From a checkpoint of a small spectrogram enhancement model: widths [64, 128, 192, 256], trained on short made-up English sentences, spoken by a formant synthesiser in many voices.
Rows from block 6, named by matrix and row number. Each number is 500 + 25 x the weight over its row's rms, rounded and kept within 0 to 999. All counts start at 0. Numbers have three digits each.
# convs0: reduce pointwise conv (model.mid.2.convs.0.weight, 128x256x1x1), inputs 128-255
convs0.6:500477493493496486505499499508503504514488470514467501502506476487489499488485469508512456500471519462490517544472490439537502457504512447525514486481499476488500467485481516516488536530529513512503473528494512495513514512493503499490542534503487504513536500480479522543469518515520522535502469509508473507469512496444543495503470467467476520524476496505502488572506474499506488507515
convs0.7:537466463485458488483549491470527485505495523503523465505513561497491474464511484481492554520451478511531476490494504480529559514492492520472485493535470462512495487513507463517496482479492538536472499509465502486476473489503461511482444498500453514517515455472486532523492499522518500513529475507511495504467477558517498520514494449476485507480549540495480538468492452499484491587491
convs0.8:491493488493512495496529492520480507499484504495481514566516503506489481477499547461500492493476530546532475494501478489471480490491527518461513499511469511480482526511530521489496459470530483505482524480515489484505525479489458473459526474464527501507510491480426505487513495497512479497489476519465477498490467499518507481497475522502543493519544474489453515485507545503533470471504
convs0.9:537541481496489529538527488479500474526487525440467509470474469549463532473517462502496557513554506513497501502518489470503483457494489474523526482501474536492507489519546471486508500524534517527497496504462510497512527481459459499507490486492469491521501523479535463455486495522538489532522476511470520524494498507504509521478510476457518519520510519467505576513501520506494488520504
convs0.10:451463488487526507509470496484545520483503493528546443505517515520480523531458517484508518560536513519452533513448520490505548464526495479483457520528524509506548477531509466502487480527503515494545490533492494473491487500510516454528503516512525474489542472459487488503539476494497505474475493512470517505558496508477483489512531532462538512487518486532518483466555548479494453505511
convs0.11:510515520521504487487520521457543467497516502504486480515542510481515519525496517521520498526486557457502492504512488474480518507525492469503517539520498526495508489494509517499528491475522519492440487541510522537518533511503487505489565482544514496532460452491491523480463476515477497519487478451510520446483527532514525460544501481506512469489467523478448499475501492499506495483481
convs0.12:508512529497470506497518534518487472500495518500503509483511494491495515490481468520500516486453503506506539527526514486506455470495514550458483470584544509508539503503462493488495477472479493511539471494508498492554508488530530494514474465499530511557484506527551476502480525486468447537504428523529492535481504491459486511505505512518501525527516516517506529506525535522510493502537
convs0.13:476508508483494479496536516498571494513462509506492515507497506510435514509475452469497499466497494464560510532495523529501459479496429507479527464580498521504504484507488501503529509506508499467494488495493484524479545523528498505501470491470518460534506546498500501492515499473458556467505514468485511512462443521550502493500491494524499485516529499549475519487538444508510500449520
convs0.14:506504494568490492474453496488571485503470484498506506463476550503552516513488527487478552495480508489491482509515497464453530502510470499461475551486487502491507544490522504453483504495551473505491478522485515504473503558492482514510521499479473474483490464448516484521522537502480474554477473511525510513510491459490499477488508530538527486490499511554474519499501507518480505555552
convs0.15:474519561489486471478547464493485492457520553479487472523498578489517495488505511537517449544482519493522508482488521528510575501539491443498521504466511523481494523515482495485533526474480485470529507475507498512493484513452477459504490511491458449483475496505465544504500511530544472488485525520507487497503503566493524550490445452490523500475554482470513504464500456478502483514478
convs0.16:512529442448506497493546492458476492467481510530524490482490505470538501477488504485538481484514505517448493473519489550514551513495508491495513468541448524526479568505527505462482489509501461500528517480481486518523500543550492461517545482528442506477511497489549516511478426511474533502481537467491480525519450479521513525528507502517503491471456508494498484492489478495454544513527
convs0.17:523473558482481523494464522517527485503507498517467518516551467474459507477473481452521537472520492492509534502482485547446513498507503446498520480518525513492509500455493506509515515501528454466509513459480530513488483493483556486499551473531519553527509478515519499483529559558494480466513535533508491484539487501528438530490566496501460452500532496494536495483511441487531505540512
convs0.18:498469526523488486467526490489480496515506500494486568530465480483544466474504484558519498488476489526476515524489481466508435467471498494559488528490527505521494491491531493515523461501510467470492474527480474492484497494529464495474543487489504506506513464454525464481473478444536534511471494523526534501493523501494546461496502451473516479518458506467506474477475454535527503515522
convs0.19:526473463545514495550498517451473514488517502489501451563541537491498487491504508491511563518493502494516490491449514482488528465482495489562514535486506505513501504511534456475524524508484504479515526503505454499491490494507471485511555525513530476488472521522494502517490476480490498565537484488478480498466494496530496527500471448515526501548504524460495514497497474508536540531490
convs0.20:489490467492479490500474502483506497502560502512540494468475520492543500495526516489473500499498515459539520509533452499505489475529511485486503462478519465486545540479529508473472518528492523433485523507476500481478481488508541505457517522520510489514487490537453479508519559494447515467486493500532509491503486512504491480479500528512493451486459512529483543520488523516498499533557
convs0.21:480454503478553524512473526504479548477470505485490452517485454528464497479503528508504485475482484515485535471523532527504442485490500520499541508527457494528549467499495488525489498490494496507508508496444500510516479494503450561540461482509469517485478504485463494484517485498515507465541531528540512544512483508514523520469535439512519500487528527506472557494517492475512492539485
convs0.22:491498469511537462512531533520487453538501515508506515484503504497500500496455450503500536427512493482467519479530536526519476504511528508497493495470505532533483479472562497491482544495475492527520477503460505554482539509486525469543501454499487525557544507490525509440503504487480425501513494503472519453532489524466507495499519547508521511508506476528486506498507512516493462484540
convs0.23:500443487496495513495531503504512520481458477455478547475520514525466488529479528456493514485480496481470452496480503487508491492507486515492513545486512498500527528509495508502532545519514484478516468512449493523527501482543503490520532538524516543561510518492458543491491500506523519513524445512499496469474456512503446531475488497536542521477516504463514485523506511486478481506522
convs0.24:497480506496539515562453525464544490500542474494500539501474504496529479494479510520496514524509511498527500467519506485487485482518495494461528492525496480503514533484468487501496489521504563531501484499486498570500486505446502456493491471507469521499504473456521488514511534517488487456463467471550478452487478490503515493528508477532522467513517443518503457496521469517543490466506
convs0.25:494479491467542507459468475503528525504496460534473524492514535514540451483488498496502485506505487486504520490485484438543466470455537500473494486511572451512457496479513511499504517482469512459514520511499484507525465500522520497524497508500524488520530496497500483488469510500475503499491498522490496512520504524513502491518509592504511505541496535498511486465521485496517482516491
convs0.26:509517444529512485509512501495503504504448489481512498519502480479521498480463467515486461523467536516479483533526529527542490515491496475480486494511546469516476516461496505508492507517494525490481545492515493514470473498510489514490491512471542481500554527515539471481475528489496495484544576501495475471550505500516513473539561469508467501543491497519504490553471500536518507526493
convs0.27:473548460483498513488522454490549491507476536507504512483502500502499518517491499561476512506506502492491513485502475514525468513463526489514521497446528505464547480474525504500528480516532509522514474528503500482484476518489444531502500499531474494513486484505463540529509504486496446466498465528482488492487501494478535490473465468494491538540495537535474508548532484484498501529474
convs0.28:488500492492494493487472481514492510486484499500541472523510531493500457507533489464483542508486507514528484462525531526545514470550492505505538500504477515506537508555478444505502458484534484499464463498524490512504498470507539476469474526485491504500472528508481545507551484487463510534525456494500526468508467520487506445510473470490512521484496490534535506503507521531471465518521
convs0.29:500460523498490501508509477484507489487523504500473478488508484437517534469466576500518486475498498487497507489547524487487481476498486524536479550530541469504485503497517458549498502548510494526496506475486492492435555507493482505480483524507524539537472507527510500470502498499502492502500498478511529534459467535481504533510451467488502474475502560523502554514471559493557493489496
convs0.30:510509491482437479502501539532458470436510518514467487456512551504509524498513496508499495522498533477497520494502460479518567532505446503536483489506508520507485522483507517503516444520473508473505520501534474500504498541526527464459473482462516494538498509487466528485536486509513510491490483480480502492485481494513484518478452498438493527507514471464517491462508534508477507466521
convs0.31:509500482496467475523484552483517499458568500483500513491466469478464502480528573505493516483503493477509526464509525503537468531463541448536458522512470473485523526532493565499527513514522480516517485494516505513546487521500460492501479511463503519478517533486497499514535496478499539519492505490468468479514505502502521514533536504495506465469490468476533484521496516478509464512501
convs0.32:515482513557470510480475455508451495506482474535512537446522491476497517521524494555546494491506473474473498511542489511508517491520514508534485473555422495484492566494467496491479518483507496494504555486503514500516492500541514503458503496485456521494509481545498495449520512511435507488503511482460460480517484483488526528457517533489496486499490434473496544496485484480470488480501
convs0.33:488503490491508517526539521493517482491526509486514569509530536528528495456460484525534507478544505518526531515508535518502471512514478454480490508504496482466525436494513529487493536492494524523489523489497507514473463483487539524487504497449508507494479488487572442527530494478514527456512522492534499485533464485495486501475488483476507500487527503534465506494500530470546515503486
convs0.34:503481459545522490515544527493513505528508533463536511505520484525497476480450504517514490548549508516510487497472508523497489501521486476477507502486454474495510518522499495466492479506517505538496533541500486497502508431479551485501505520501494470485533495506489461507495534505505489471513527531563511497523553507466473535526540499482500482512488457443538506489454465507455510455507
convs0.35:518469485487464524519484469469507501485506491519497471488544525505526462534500538470513475502514518517518492473506510506452461486472459504535463543478504518451533491506569509529519503488481498486512483483475529493508495526466505477517498502518461479472487496494536521534502505502492456541492518529533500513499489473548501494502548525512482521508464517492518509532563459483497508474461
convs0.36:486545510508458497525479487513473506531499509499514487484519537477551485514521488488506453521491486521497503538489483534449547523499503482547498517463535485511511519525513487486495518536522470477493552489508474525483491509489494486501560467478523482492533480539456508484493521535498523484470488496480490480502514478526473511455513540526499480485473452524449481510470469493472503534493
convs0.37:490495535489552492476538486496566562478497523448499490482508478488518458512470473499488521476532479445520540511527503535485483520515497512473500502493505474503506500513487510504471465499470488511433492532516486524504538549511510456506495492452497498496460517500486478483499477505460498493454501501520508506489525499495520551479493477512500531550503477496469438500500452475480506482508
convs0.38:487501480493480505514519441521441487527477474506428485488478514533498479509536482502493496515481528489461505487522530507513555525530498525491472485478502492520429498485494469479517526493510515502527489513507508485524509500475516476496479513472507493459537542500461546484490480531518480471503461564474541503506474487474534462507476493507535459523479510474468510523532527507521491498505
convs0.39:535552523507519532498510524517527501495492516486511488492489482517509522480532522560501520496535508506569481519488486478491496470504526448500445518470506450484518508514532511491485497503476531513504470528480513503491502496483542508488519498489531546531491517463475505497495509498454471456474525539476440516537523495494468484477459519509485547468518515537520537548495479520512511467520
convs0.40:506504490484536481522483506493486495503541480504482504495502534511505524485512491499489466533500523493484504492467502552519536508464534489465545497551529485502525528517519492493495528520466532499518497491533511519511505515452497504508518504497459514414483544455508519481484461517548495496488522545496517500501491504463514513535486529514526472517498479540523510480487463449497522495508
convs0.41:508492552512437469478523456536464490528543524489492537487484497501574460498466555504474520474478505487492480540516545460536499478473528487484502510521478556500483486488522504529464512521476492498518505504544501500477480527466474478476490536490491508485467482506465502546474466539508491493493484454502464491504529496507518483504537459496503485554484509466524540522522469489498490493504
convs0.42:497468493481474477487530460475503450467537491502489525489510449493490495465563480496514476517498520485524512493489469480488574489488482487521476500459542496511470523494474476501502459489496508482483503481473493526520480553523480482471508517478495529501525499478469547495505482480468519507511507479480487482490501502516556542509437484480523516480514465478493472550513505522468522560513
convs0.43:541523494487484475501513497518504458491471511510467505553529510495501445496517490505518488438483514520491481518487499547485513523518442538430475530517499528485534456536471505490479484479496478485500508504499513503460499533474506504441500510491511533531517509486524544519509469471482503492514553542534494529540515487519481523486473515491522531554516533526461483514478529524511536459481
convs0.44:522471477491454481485479529507525531512494489496503544481526501554515494491451490493504419525487507495480548525511487485496532508490487522509504508521540501522455470498512487539464570498472497494485514488535483483467510516513495494518495577471524466447524483478523461519470452469552459469482484485482536518533491521528498510498506550508532477493514499512520499497517516471548482530493
convs0.45:481479506512435513501480504463465541473471476504525450504498516522488511506506522508530499518535502557528452507515529486470507513522510484464529516508548448514500571480469486550498507488524511494503495480498488453506474535525516501535483493490521472469523446460494488464526525501515499496535488462456475492505487504533502512477549496478498495514494527545506505491473499499431487569514
convs0.46:474503503480460475491512472519481509544522535494520518491512458471513477475495449469474487521581526522477523526526480506471462509486503551456508504485494496491476512509549503535501491520478502501486522505529507493502486505493479477520515536522520491483515505539504527505518510534450511482518515498495534519471494464479447481510522524495470533479493490483489494481482477466502526489519
convs0.47:549453504488527510473473501496511472528526484504491463527492568501546472500469502496515455497505516469519537487513510540527497474488489498495503480486527480483487494474493501502483492505533566495561484516475518556483526473515519522511488470515496506482457484523493483509520514515511470528475473461457525532506465484476472510500527494519542499512439485471505437489543508466551492493492
convs0.48:513513500500483500487516524489476473554517494525505480519495515499536504487487481481531506504502509545522508470475541513515525512519509530506483485524508487525497502537523522482491500498468535497465514506504497480467499481514517504492457497485487467495516434500485486476473447485450507528529516523509509490549518514499481462457481518494500502486488482498508513489470499503547552535515
convs0.49:511506501557482489512479506506514546464575480491480526509463457475455519481495537496464517526487472494508494471470501463501504510499503514543491508480481486487481521499491546477504477510510485497519463492557507475494503505525494514490494509499499529502472491516530489551525530494472518556503518515468475481485500485546553503513500524486487487513448552525494464519526558505513497482480
convs0.50:503512493522515457497477522495451485526491512534493545523526450532492477523492457515496523449531499470504520496489507465486517542510501515525538509494506475544482499533477514507500507504502502497507505498520498511513512488531526562517522464498474487497526438496514467496507501540523544466504513493512473514503480456504501505470480445467495468463510502513505498492494467513496486487499
convs0.51:491459510535517504518496487496517481488517495519546501525518493517493501511518469504511487485489500532564525490467479470465514518486447493580513491518489504462513464491502492495479515488528536502513514503525493494491571501456508485488511502460509516511503528463490516498463478488505493473488520498494483570537497514545518510505525489526486557482540456507448531490483493496502494473481
convs0.52:529507465546514489461483513487501516515496474481541495466506534495511523567509504482519489467436498490479476468482470498537454478553488553473516466505450465547515506526540471494557507485525523514499446476500490499528539466502518509527491491509476520515521484502507540518465493473497472477491476545476498542489507508516508482498502505530553464522501509452492492514488418541489505488467
convs0.53:498547495504516485492534539474512527492482489478523500510493497491508492489492551535517512500486499482530497501523510490511562481504494482465480479517490428519512481491485512491524538505479512568530485505509502502540484523495483503518471503450481515463470493513490569536463514494548505492487495472501511542502534557477502505523453473477470484471535523474486504505512495492494556518522
convs0.54:522534525495498541517423477478486507464577502490451537497529500477449509459501441512526521504521490493526488510502500521510452536545487521501491506488530518509488488518479488498480524485513518492483510487468500484476507473544506512498476497502518530516544526507495514454546488464450501469504502505498521526500505474526477524475486557493479505520455514480500481502506532466498508475534
convs0.55:516513543516480463494503482479513463461488454503479526529497489499504481516488528522559545500546480515455499487489509474522502518515443512469469507515515526486495482473518479472477458493476523531508545482500518533496504504423458477485475469457538446518491493517506466497452456473498496510507504508563514537472477464502504481509501512478494501469518487518512482490462516498498469505512
convs0.56:496458495504550514495488547559539513509436540524508450547533505518504503471497510429539498520542510514504484486489522474507492520498506558503505508540481501515525493460530499541487477472480496507488515492507500536497472536460535469498484489506493518472487463501540513528479524484467497480485487576506491486475511421445455476471469509492468494462526493502508532498468497515496505496491
convs0.57:494500468500529508519477506490484498482446497481525474476480492510481486483532506526493472517529465523491509525471521467476566503519500480493533545511518516483477486506478495492551515504481438513496483501475504477508515484467528510457461535522538527491488505514447549511476464481514498514507489491504497481487499523479494495499458496497505495479475464472510487504554466487517484535484
convs0.58:491496499539450475517454487477448504501515543499505482505498473497514483486503473469522505495489483522551481516492463507453539497519515538551507517497502495488482517514469494530500503519508523485501501492458492485538472539493478492505482528493509550496514472519486486494487498466482508529527511489535504501492511568510519538487480531536545493496478558478473482535484547483514489500519
convs0.59:488496509507472567513561523526496492513499535481451523502492543485535505523477481524462467498469479490470488494512488514508521524507502514506531469492499489492522464507462491581502551508501506503522453495524487476473494501505530501496488532485478526535461510487496481508468559487492442504499566520466485475469516515480481531492495485527520537508526523495489480511510496464507509473459
convs0.60:480535479520509519482532505527444557507490486505479480486536529514520508517471501489498440501462512508516525528492457487514463487467525550486471455496479477527493506515527492481494509518521467483529509504501476489489517493528479492517528510527521482489520569499524504462459520504474479492478518512500540469450512516487485512524509482487519465508483460472522515503444547517542501487495
convs0.61:478509469521486524522536484544503517484539475523553484512457472511477490509513519505505530507479515519532470463511477503482477468490580538517511482468433525501445438538527506498515489514482528477491534527501513513483496502493508488466513462477487474486503501517523495494517485502471504528487492526492489489508520482466505436487499478535451523489498523517554521508507457495488491477493
convs0.62:500473514514503492497518464511494526516482476498525522493482468510484510496512468511451508472460515486484491440479494456546514520491486536526507434443505515508485476499484496515501498475548513514506487520560496483466569493488548532460514519489474446497507520501474540498508541542482467491526501516493508472497516481467480523475471546533505501538498502485501483497467507505510475479458
convs0.63:494488496504531504471489524480470494472502493519493498481503508521474499474479488517477455541451488514556519513500496516520489485481461489420469497493518476538486526491514508490465467497518467516536503513467501516554483461521542510523492460482484536480489520510468522475476528484489495528515522495543506459509542535503518495485554491522532499527502517514500485485523553473462463518457
convs0.64:496482533512494482514495480540529495495464505497463442492523493491542481473476548537463504469493563495511501588525480523524537526455539503523534556489538521510483496499530530517518500504504501488514494473510469506461487518517493480511497540535470492476469466459471539510474525512520488533477487442483483480476493510475498499505498470491484513538490496491547493478485486481464499481503
convs0.65:504513492486464507492549531486506549459533479496500535498477464544485511493500561493496482470497477523503495468506519484464540541506507472523528518484496506520498509496470519534461472498462506514518464469522478468511535466544485480519450512480502506486528491538459458493532521509497486560503521489500438531510518452524505490513478468491530507497447506527485511512533527454480501491522
convs0.66:507520487482526499489480498468508539505462467497536504476524467503497512477466474473513622575494508467503474519493511544540494505510473463474457513471485482517555497533529492471527510530495477517521509527452514437523484471534553549515491448471521496492501448499489487490507493481548494512488552498514509491554521500511511502508506489503506508516540524462467507522476488511474491555488
convs0.67:505490475479512513482519533518496423559531484486516496474530527486522481542497485497508499485503458465509477521488507532517492486501484489470496510499465481484532468503463548511484513500511485498502504455490507533504512486471521489519499467491518511527494507519507522489510497493445459510510572525490471493521474509549492528534528467455529496516511555521509468478513494473473490507480
convs0.68:512494525489512504454486510510487489509481474505503503477515522530513505506518512495556503499484479503471452485473480540493472551526530507489523521541479535476492517503491551510487487497541483511543524544509511487488537526491517504532474513459503501528477521524485487524481526526496493448461472555519512539541484452494466510471495537518523497479528507430477500440485479533497480468490
convs0.69:525434519521504540493441480539431509543478504515533485445520469549511512501513543514527468498509509533459534484490522490482543488499529472507493521481450487507492510505501481489532512475488510511536514512472491467525488487518534461522504520515518517487518498526504494471447463463540511472469518557514538543532519477506491540519483522513488502505504484499512538506500482514480479505483
convs0.70:508493551464494525508503534493554465534544531538511471482468483522490491478502507492458529473468461485494455512528504507498467507476538561454472537551470528483514468523520469518524534482500485495498516457526497516526405525523487493509513520571508504490461477493501519486532534509519493520472491477506493474507492464517505462514544498502522496495487485495502490500480471529473477483511
convs0.71:483531500454508482497477493529464492517435528535441522508487489487500482512512486480477499494492470474510531524488537535458504502471532509524528520496499460484548456500505512523505494493523492500483490484502500517504519509581515527507490526515481486491505512471473424482486491517480519504446503512488495499495557507526459518492495474505471503484499500517501468541499524512512505491510
convs0.72:502523487436490488499484494494474480530493477492501491507520444457523503539522509512507487522577516486494489504477506516502564524499515502510485491524497543449497473547497515475510504468470482504474527469565494504529457509553504504493509497502449512525480499504516472498463488505522559518525496488489522463473531502540460500490516500514483458479477448473492508521465517510448471468521
convs0.73:478489486519520479540477525485482582517463464509453440483496474509506490518527529463507490507500517509515514449463521503500492460525493458513546491528468524514475473533493479528521523499503484475490521479485529531534507484474541543546492513484507485499519519508517490519537506537532503491493507506489520518494500464520490492535505471486418509494498507499507508465523442522499492482542
convs0.74:489518584523472524514504500528464511468493492518497467498483493522463529500500476460510518504528478528487522459482511486505466540496502513499494478488493513512468473531481489502502500487486538530509508500518509459510522429497472547512461521503493478514499514536523522471522489487497516502488514453488485480452470476509497507493516528510467488515433460513519467492479504519520533478491
convs0.75:499493525480474515517505561534528530490492480503470498507467505499521490564489433497476490487482461443490469501488487488489502480502521484486537539479511572554505491525506536501528537478514502493547481468524504530489517507475470461562517485516489537459471526508519494538534498456535503502520519499489479455501503521505485529521519472507481492450483513520512525498485462513486514497518
convs0.76:501531449526525485524504487533514519426526478503470520489530505489466492505522557499483471483443509497506502487461534490495472499497498483513502534454509537526513460499476501479478501523478474500492455502511517501462509489534452522504481499470494505517524500442532477459547503509529525523479532489511455540521494522479543495491525438488462479526536474519464457523466519527478494502496
convs0.77:505468513483475533513480506503502549497522486484536510523457477478494512522512534523474511521509518504503522481499478467461496478497545574561450509493490536557486552524497473541516500519565544508481482491486511483527565528504483532507537506518504541486463495508513505503499496485494502489487490537493507501512496516503463510492484519499482467509437507486469496475470444531503485503505
convs0.78:489447514546527496473502507517448521508520494497485488487481539494443511505504504504451511507527524498461469518473506472472501493491514612450497491462520491480484556498515500514495504488549552507486462501506515468495527520489469484529523479478518486519488493510491492496513535524502518512505499512512514499503502522493450528533479494471505460480455483452555555475527459502517485538486
convs0.79:514471496472490516485436502491507482459491534506469481507533502485502489511509463499464525489521484482499488566499522483522540485497458447486514519535467471493514477514472503463500491516466468527495511523514510487539487483493509494470516476489475471486488501505514511498474483494508502511474516522509494517528440513478497501471453488497501486556509477503481471549523505506501520556474
convs0.80:499491524499514499496518492480518471541478561509538507463495552486525471493496495513513486515486505486466475509548464528486553508498466532493515463508486475494532491440507520494487484481511580508470492549439499564551496475514489487456493517556466504475499492506508552490515488519520469460509478494493515460514462532469465486520466453482500495483544511500531508495490488448480527491489
convs0.81:491506439484516473476479514474509478524524513462543523511508550498545478561452504455486475484517502494517507494527467449505523509469503496459505479544453500470498537488508469515493554453514549505481505519509479463531480490532482469504522461554508484526493518492506553507469488522470476522519494503532434506468542526499535513499499492498520502454488478523461510485515496461496475489472
convs0.82:496502518531518561541454450483540515452527476497512469504496516476490528512495464487484520488515503480536505536504518540485461486473536507472479464522458545493479495488494498534537516476521497503440499498485510527433456465511464495474481458513500511451495538529498482501505462531467474484519469532463483465478511509468504472512489521538466535502534526525493477443500502500489512482462
convs0.83:482479550512493475537510470514512544523539526452498525504505532495459481506508509479464498490453478485522509450556490477485535486502461532477488521493506476488517489481465491522522509516514509492500527473551510509525545498466531463492546508474545496509512497522512464480496498467538495457513489539548473450455521493497450489475500553461533535467466484476500512522506508546498503486478
convs0.84:477509501499536500432536454496506461505522488482492529467515460513481506525527480521502464535494478479494467532538498515516488488480503541517485445504516513525468503481499490515496489489475490466484535516474490500537514507555535491539469507481475511535498499558542455473485510454502500470510527523543529505507477493483574553477484486462523507525475503474488585516514485511489545497492
convs0.85:487517527502517542508516559473498536492466508504496492510486545477507503495523492499509517484509458528535499494503510507514466490495509450492501505510442513472502491502469482484507449491448515468440488457499519471488471498510531531513489512483531489495550525482493490547544501492490506481485537474478514449499562488525497491496519500508473480456500555448527522450520514507507497470485
convs0.86:487465444510457436523555476480544459490508501500511480544472467509539506511470485536497485500557493486481485464499512503497457483514501466502478494499512474524507448483491496539507477507503473511480520489508496550480529541463463514492513519567473493476459519494477528528520521468562522494476490518530483517510483495502558464513531520506513525517494497493446505507480471485489545520502
convs0.87:491574484500550503460548528502512465491458528466535487471472456496482537478503528516502485515524465554509508502510542495500511526506506499521525530461478530450489491519512516440447485467544514527461485507487512482470522496472507488461507458491488481485482446489518533520507483494519531515494549488515527498516536546542515509450486430542496471473512506524507476512478521486487491490452
convs0.88:540533506500511473532485499502517507534575491514480498503489464512481491472504555482461541521494468478527485501498516512507499535524540445561439488492495530497528526505490549470496525532502512530487504490500489517456545504510490544489490472478512492476460460491530491485502520526526522542545491497499483527502492479501524469528523490468551484495544499496489472506478522540493505517507
convs0.89:485511534500471498490508515516487453453522490497487521497520524482494485517522616528500531491481521470498530477459492507529469516510475474519500507491491500517476509538488524501456466491496487506514476478588503504523520561514471508484533486495515481499509464474523475508486569506481497513510500472458521502473487529455475498571493483507528514488503484495511472503487524488506505517497
convs0.90:470512487522487561507490474518491519492482513541492539508483534512532492468520468486477521461483519484459504485470525508485509494485528486489491480490532458506507467479512516510457486521481486529479510520526494492447483482506500524476573519531473467486515496507528528493449514521492527475511425500492507490517506511462494481509440529426488480577510508535507512546475513477505500492494
convs0.91:538496478486476528466494493492511479518515516496523515505488556461488502468462475493500480490525532511478475542530486503490479549483468535470466479525525468479495490473481496497482485491511553475530486510470508533499507444480484454521489464525503480477494479539500499497477509473513502461472532500540523524473505461466493525476534483532456496501482533524511514479524519470516499504464
convs0.92:512532495479491492517519484469505470478478456532504462515580512501494491488495470493495493461510491510528512516488444502495498525528489527529527510537477484532531514472470463515504500498476507522474523522497496484500473459488498535537457518485484493489520527483455421550491493498508514445509498493511483514483484514549517514491532460510468523475521495498507503504533496481510509517487
convs0.93:492517501470509531462423503461457438499466531521477537534506513541499496510456471478553473503585496499498528499486518515505494493497551506524518517484508497479504499519527532489489457498478483478530540503458502505500500509518484524477511513489486467517455484504519526501546520505519509521553530439497520492565552496463529492527508512501450475512530520511474478518528526517489538502537
convs0.94:499534493529511515508533520521523518491558474510530512500462485522486523508558498439493456546503464483502507493487518507469501541539499450496468498496522488484530504501499539448537495527524524487500449521492488475450489432494495477505448518492506486493477535510519441512507505488511481512515487488477499510520480431488539506492502524473461508500509486503478470507497526476537502489510
convs0.95:472496541508521479509521477483569534466481529495500487508508497448484506475514496496479520508502471495489505501523454507501445486484531515476473461483476468489509498457536496501483534493476479482498470491479499485494476516536462506512482482490503507552500502507481497552572510516504501533465491486497483507503503511513523510464544476531497537498549467508539519483518462484495458523490
convs0.96:505463478521507527558482510510461505536505542576480530499549475526488480493534502492457488504510512511465510501491493486477477485467511453500527511458519484536519457502531514471501500505477453496468455448502530503538476444482475535489525485478486485537513442491539489433519504479540519477511478475535517484492494496527486502508499480489490530479506495509498489513456459493510483514505
convs0.97:512511515519529501470462479527503492531466474453516443517474489498487492547506493474499539526460489494507503518480523493482456495516549494524511510504469524465507451500516524459516479493500427499471512491505472484513458471512493518564541507515512468481512521496502478511474452511474500528507508548472528482521474466524528525501506503478461514551506500494528523483552499504498524508533
convs0.98:456512491516496484521527486520511491545465492505483483523461516506496520567530502522525511520515478500442495444545485484480502519496500492483495542477583472495487463522489498460503482550526489511501501487507517506542529463466470508506498519527546469550469498505521445498526462515525534467493502493483524457510529527513436507501511487522493484498510452524511491511488551483496476502522
convs0.99:483492540513570483486523462487575508510498518483517448468480506522497495490482484525465515501441512507519462482513494526500480499514541540542487477496490451506503513473464483533488506504465494521481442511529487496470456519482517520517462529475554527554495493541471441500528484498483476494507488476523485476505473463523477486500451484494499504505450567498497481496483477456525523491499
convs0.100:502499475497534501517473509475500512485462507520482516542473496469465486505494498520496511519480487486510492507528526486521500476476484495517510486504498448522463487509513459552513467473470504488492519456486523468509504498475471514513490432518541491543530480500475493510558517503514528482472486481520499478520525533502489469535602495472518451499477482492499479486498491485488501496468
convs0.101:479519446488487488523492510495472520491473512490500481497491499485500485523485541507470500495482530498501503506479557492560492494466502471523488512511447508551444497508487509481501518492477470491551528495483516533499485502490513520502499486538543520479521524509482494492523479463471507505575501484479513514524466501496474502565549515471511498504481485553495457492499514538507511505547
convs0.102:484469585507487517501513511509491494490517491481508498486528455502462495497498503522500509501462503551499494530485535510523466534490493506476470470458552541485484529470491463480483501502497445485516504499508531537470480516489481484512475536530509493531536511502484498482482505531497462541472497529609510520486461475463504498479487525509505509502555500468503486520515505517514531488463
convs0.103:480525469492572498525468487478501501517484462493495488514537487501505493526448514498515516506568477500476507492493532497460506512480453531455492512481483521466473523547510503496493540489504512490449480500493527493473488480489503497507458519452536513488459503467507513503455518515500501462564494477477504501522501490488472524510467522494506517503497482546515486524510491466491504526530
convs0.104:501516543510502529461491522500452461469572524522524471493517528510466528525510511504509509511522494514462501528482492472552498494476473491490518528423525544460482502468446526494487493515527463499475528499472484516486537452476520508484514555501498480520537480446524470497494495532550474516502498462533458487524513489483484525550530493492506501485469506516481506491510494506485499482500
convs0.105:510481560491508491533581515490494497465464468491499540500464465513466511509460520535518487510546478559511517535515485502468487520498470498448534478478489562508505493493482497491476490483494518526488450458479471514488525503466495479453490532495485517512508557479515492508489492512539548531493498479545462505475533491494522486498499497533538530521518497476503527479496513526497500465522
convs0.106:475542485499504524498510480492503525519542492487527474518459477434525550488498483506516461467530463510498493480486493494507456522535505498501486476512519507464518517513512532501490495514475474491500495480523495498503498505546494509496506513506446521506469566474475486503501505511448542503549475509466496513513517489516545483514494495509510520520469528464487494498487476500528532473485
convs0.107:483465526528523547499485502529530489523478524510485491483475461475494494506555473475478478542481461500493479521471471498468493473530494488528497489513539507491533517482472498512506513512499508460490471445542491470451511483471498480518511531507487503506502508491512500480499488495479514480476499527541484516547511475442531512529489526562523511469491489518512483473459450527517511467527
convs0.108:505474469511564487515515510518530492508522486481511480473477486508463526501504473535475530488481517502549502495493489508527471476522481521502528449526516527488496495478485466526556541520515498506479471539546507484502486458494478481466502492500517495516553524486474521527415487507475502505507455447480487510458510498487495499480529537507527547497531550535520447512469467472539483489521
convs0.109:511524473508542488477439545450448507514460491493496456463486535552487479508480543461522520495492538495484493510491458510548476490529460512476517488541477496475527536512481498500488530502480528473519524534493518485514482529465512499511482478508568526473492510463491520468506507470538457485513504442515486484491485518507485513450505462486514490476498537488484488462500498524506506492491
convs0.110:507468507461478475483514508500497488465510537507485507549510528472539512473531479528502495518498501496464491504542484503475537470493502484470507507481497484527524488488492482519513511490468516537501534505560477514506501505496516490468528489576486466516537507502497518473501480523526482551471455506493474506485531518493491508497467464507461506494527549480488547473472496495499497488516